Weights of a small image super-resolution model: widths [80], adamw at rate 0.0023.
Rows from block 12 of a small image super-resolution model, named by matrix and row number. Rows with one number belong to one channel. Each number is 500 + 50 x the weight over its row's rms, rounded and kept within 0 to 999. All counts start at 0. Numbers have three digits each. After the name is the row's rms in percent of the matrix's.
After each channel's rows are labels from the 100 images, of 14976, where the channel reaches its highest value: "responds to" is what is common among them. Only what is clearly more common there than usual is listed. The data: simulated grey scan slices of phantoms with and without marks.
# convs0: first 3x3 conv (model.blocks.12.convs.0.weight, 80x80x3x3, each kernel summed), inputs 0-79
# convs1: second 3x3 conv (model.blocks.12.convs.1.weight, 80x80x3x3, transposed, each kernel summed), outputs 0-79

convs0.58 104:506536535457552514538483546460518483493507542459524467610444463550521518417531488456507531490425571452507535469543425540468578508511416389545542476543370322528457555561471490442461511568470512528498487464522491540467525437423499429464465515
convs1.58 105:445485463548536468504519462510510505492481427533491493368506503507468538613496518518508487468611452636509558570476512473558494511561477458442420500538490405478545413430546491444562513427509607448551488464469547514452481527501428570444578493
responds to: chest

convs0.48 130:507588464474474447485485521508510526460446549550505485506468546612408454468502620416440537426595512551515448561532502560537453522455547523458461528465476539453441430460480457522495459547455483422565392553433483587508437544484462484486399478
convs1.48 140:578517573559521525499526497493496490572543519482518554532549486454533490511593448533378482497489543517466512505500674479541497498510435506553453488606441533516469516530494540545452338497514627493481538615476531483483546501454472487529544496
responds to: dark spot; chest

convs0.64 097:488459573542530459530473461548493499517420497491509500510524443473526542567469385554495458370358418459537465422514561503480481438509504494534469566434411458542528490518528543517507517531545502414487480475483416443503428477586362510534492490
convs1.64 102:546542410506438409504388510451509423496539555466479540495509519494440507487476515522494551376480600486532476538509478319491475322487495507482500483536448478522464484450513566486502487507460525549525458498491429590441550525478518466490476482
responds to: several spots; side: right half; chest

convs0.44 115:469405558492497522470571529547481402480543528473496493513549519515564505528594476551541475501445437509464468476404523554541551501491460509486507559489506511444473376400493548445482514482507579511431475483516503413519467414557340475401540446
convs1.44 128:480465505475418491477449447460527392478527512517482554496553433467482436454411499497509540487579584526537490559288479505472430476535556472540496468534522486501469549513537549499379504503385506467446418503458528506509552473490474453427522508
responds to: ring

convs0.32 103:540492488565512593531532463516519449511447508484491567464489412326498523440480551480422486487497446506457463505544548451526483493475515479541469575471563446516496472530358470639521436450520511487531455388474485469571458479474413529503481540
convs1.32 098:517495483462510557514557463497465517469535513480488522524516595525453493541385471514481449509449576470406413486497489486461456438517530530487526470541399486474466584351474477471446468475544499581475373593464465488443482542486396471553407521
responds to: dark spot; chest

convs0.11 083:573504500405440480498538512638471432487613505534465532558487520524530545555489414461501517460414658482476521444459502558533428433458481554543431546487455452409459486466464472485436515583491535482458538484521492395462491498528488501469475534
convs1.11 074:400448484513574498498449520445495520514522623492540441406512467515492449420504509592520494525552334505549436541565554481424590497546471481458498503466511531621509545539567475560547499468514575471488485537453510582508485541469540436524477510
responds to: noisy; chest

convs0.67 075:513537444541454483449449529486424468444560471494338580504554524426518453508524560397465453483508506455452470485586474471454479513562367518537491488423475492509579475534540473406451462455541468481500419541471507544453497510501396509498588474
convs1.67 099:552500518485588478531567518496369442577513490519562534481527457525555565561428450523477494465524428448512535456609480499454474539475480601474565543552559496415435574520498547596482481563527499556566518447537530470554571552511573421510553526
responds to: noisy; chest

convs0.55 103:561608468403522528431462521508507413538488433477508516523503511554436502512472610467360494571499516463536526565442385445476519505518485538458489449535515491499500469505478538437463493359534568542543384441516457532514489487459510505474569559
convs1.55 078:437409519595443491481462482516485557546540534490505435456529486479588559485492548455481467403527519613459463519617593513505438420471490467525501513437470490468450504511503493462499508651353525486449543544495530472447505583486529546519511510
responds to: dark spot; chest

convs0.43 105:496456512532503527552480480483462493534475536550523574476490470542504530414514506530449407468448442443479497496475456536457426488544481488488485468437525483407500522514588498362529536505532542464489481287510481396537429569544542430569503529
convs1.43 092:479605508471448590505468520467539553422513424491492415503519551520427464540495586464474619475548538512530528473493477485453553527504527519541447538499447501548539470562457510573425500537439469516562469678527542603491521409452496469451507494
responds to: noisy; chest

convs0.22 087:481533477481490513490503470540495508555472533482496541486495499472519560458499534522298457479493547503513589503518352473502591455526537413479430476439457474483520489521501501438624461559566541534507456516516413442523514482505414546465407567
convs1.22 067:530529551492507544509431518423456528485559568492433530565521490493452422489360591456504541440479497511528439543420541463547498547516513540438624526569524530575492496457494515421540493444419511525507529496494586550390389534523486560484530517
responds to: limb; dark spot

convs0.75 080:539573461522423484505446489445491468462578530419574465428508427417520569516507477424541534479457519444528502486500439483491515493469562506599402446407466427499405456488459480517455466475472478546558405464583409498525594505460568478471443528
convs1.75 093:543496591567526506523558481522531571499509485565453566487522558512476463546483518475509452514510436539531473528549578551445494570536453474407597574580545596441548457507569602467526496482543571535494498499465589539497503573535543656531519517
responds to: chest; dark spot

convs0.30 109:460520585539458414516533466480492548605491432558501546466539405590488500497405526401532491492510541477586477484516482477513445385500474414471595519432453480447538548574571510492470520445461458415459544486479546496482380479476488498566468498
convs1.30 104:554453499482527481498571569441488477459482522470518502572567535479531525604582444564501630499437454541559526475532539566423488506420556472513550462531515505552487540449455542662594504490452533565529545492461506518491522527497494360494517501
responds to: limb

convs0.9 081:506515627538444556445447429535526560482482620546492494486409497540461488515479409489525486532512469461568523501536491493452503504441486478423576440499562350488541495458470591549521539514436575446507501500436499481451456440484447449604550532
convs1.9 095:461500379485534453477559512415476467576523438461424492424578491511544525422518532500485454493393529526485471406506508446503478461539506602572381540504462549475530461519523432478453505476470387527443489528556467446574552553462531582463460506
responds to: dark spot; chest

convs0.38 116:430475510534382499456503466503514444581457480525454595441519529495473527569560497558457455511474482538461548514549491492513506526487522470419566486523606548497568618508464491509321441506488470563621487443441480494472488548487474458436520465
convs1.38 138:438542453510372475416482543494452444460512453503523566413494514563505502513556466561459492409457451431498460442492498501549542548528436465435432400522531431478494561512457567470452459479459477611527501519454467576428438494572434456533551429
responds to: dark spot; chest

convs0.2 083:441485445491410538523432506549526465523485560464504504487529546529554480461522534509529515489462483454449512527545572495434530532499359525443458533314488337592494465479464522470549493474480448480492466505463473461545444408494440567537500527
convs1.2 112:442503520563454501479483451456503478425561483548532511565534446520483515443442524479514462532530551415540431535485462491512430496536326503513474486448448337520578510537463522500494499525503351615479480516519505511551446434503498513489565472
responds to: limb; dark spot

convs0.50 096:474475500528560490427385414514515521496509518526450508534558495403526586553501523555467501436403513504543481502505526489526465501469513447525530407422365506509469437434427489495417438566485494570510380482535392467579490496468480498541558524
convs1.50 126:488482539515422456498402570508486401523381441469525521533551461485467493398427510543496513479424472476527534459548501508581568523472543472541467507473445493464441479504636555475529504549544505396467393550468406564488453500523405496530517505
responds to: several spots; crack in bone

convs0.4 094:520571507457488506493417449531488382506449492447340448587484449476520491554528505438455493451440439547437418502446507476548489536508509535490413456435496493382464472532472515481557509454601466519565499360523485479524520499470523485560490531
convs1.4 099:554551537489479517504492445499353540535477466425515450463516533578487442458499555516502489493449616520481499482492450424552590380484530465460515473531437489542472446527440533552536483502464585601485442631475520524476446510488423552581466506
responds to: streaks; dark spot

convs0.51 104:455497496490418470482457546477493538555529561454524500339555579554574501530404527552437536404529522480554491450450457453409501397548516463445392486536433556430454468512493465531432496505433493466528499516461462554536497502433459439529481458
convs1.51 089:532524472529598480488497487562503522530511495535515454620484367527449475517627471422516460579480509509520533565529563510619574518417468569424563483464565478501523486542535508471627511525428490520490486567514469471484489571542567541476541526
responds to: chest; noisy; dark spot

convs0.54 106:461487431427562569492493505529531446533514505458525490518422461481542423539475578442491383510435527499451533467626500571473554483585400493455473513517522522580526577514471508493512457538442358473477430490452521427464434486536425475443538492
convs1.54 101:584410498557490516495515413480547489436568442570422582375438521481516525474466518552497543488542476461501457581447560561474455523417497435388492467510515483413449493515445476479383501497514508371506503543425526503522480497483452465461452503
responds to: noisy; chest

convs0.36 093:533554516456529540525600532523521487502452534499425449426515481540518500562483542438535515511530654507542476432496545452441556546388439515522450495527416502377512484447474510544515493525486494435451448542523548429533462557649467456504444518
convs1.36 071:447456530452515565509461488445506523484521560498555507648469486505463520461461505576495564491420368463487582598532445515586364487608485485493657486476488510531514492515459509470521491490502523601543469533510452500499507473503477526551535498
responds to: noisy; chest; dark spot

convs0.74 122:571476419535543527505467490510444511552437495467520551492508510555501492497532418563558395467498548477544471443399495474560478498462510556455488470391499672454534464460471422550496518576461529443499462496511460467500592518495588449555598544
convs1.74 147:471532471521492423507514474488507486511532538494490411544527538542532533497419519462467543528465444500500533495475509484520507523543515515564500496479454342516515504580502507510519477529484375477458482542501531515533435333506517571279496511
responds to: noisy; chest

convs0.26 098:522588420464430448391515483490456445526538423522519584519474485436456499547437484474501444389447465443483491497443465532482494514536563482429499549435433506451520504551483467399525488440464554513490376527541473488472530520490565471518561351
convs1.26 107:465415456408527533494535508510453556478487487528475417494505508606375480461635538546495557488596540521504527502514433429415415503471470465442511440534517502484492523494373563574536486461566456536535460478451419516450436450540498474500472489
responds to: chest

convs0.63 114:601486522514465520506535578530531502517528490462475541519530499445386491530499492537484500559415468529546516442530540455569519464543402446501504468377526504517456582491460523496542477498641582476481424433530451508474529492502403504485575355
convs1.63 094:494436507416558454494442465502511476382531540477534476437471496478481461512542426523507503433515583663440486509472555598453396495438578425565509507482568499398495473526448495544512522498529527462490565487488546523477452503446482427607485484
responds to: chest; dark spot

convs0.28 104:464537540557536431441469462570518466503526558507507546543491482556426446550573566540543460526379517434457544504517530502518526439496398518427524506563508421492506434407412492388497477426450436578492428524530519554558423521527524460469567515
convs1.28 105:496437487448509508476477568409487452514520424506485453476548490484502591570592460495528521481526380638502542510443486481442428599480520570582462496522518525517450533461474491549570510524531594436586542454495491495405561597508521470478548486
responds to: limb; dark spot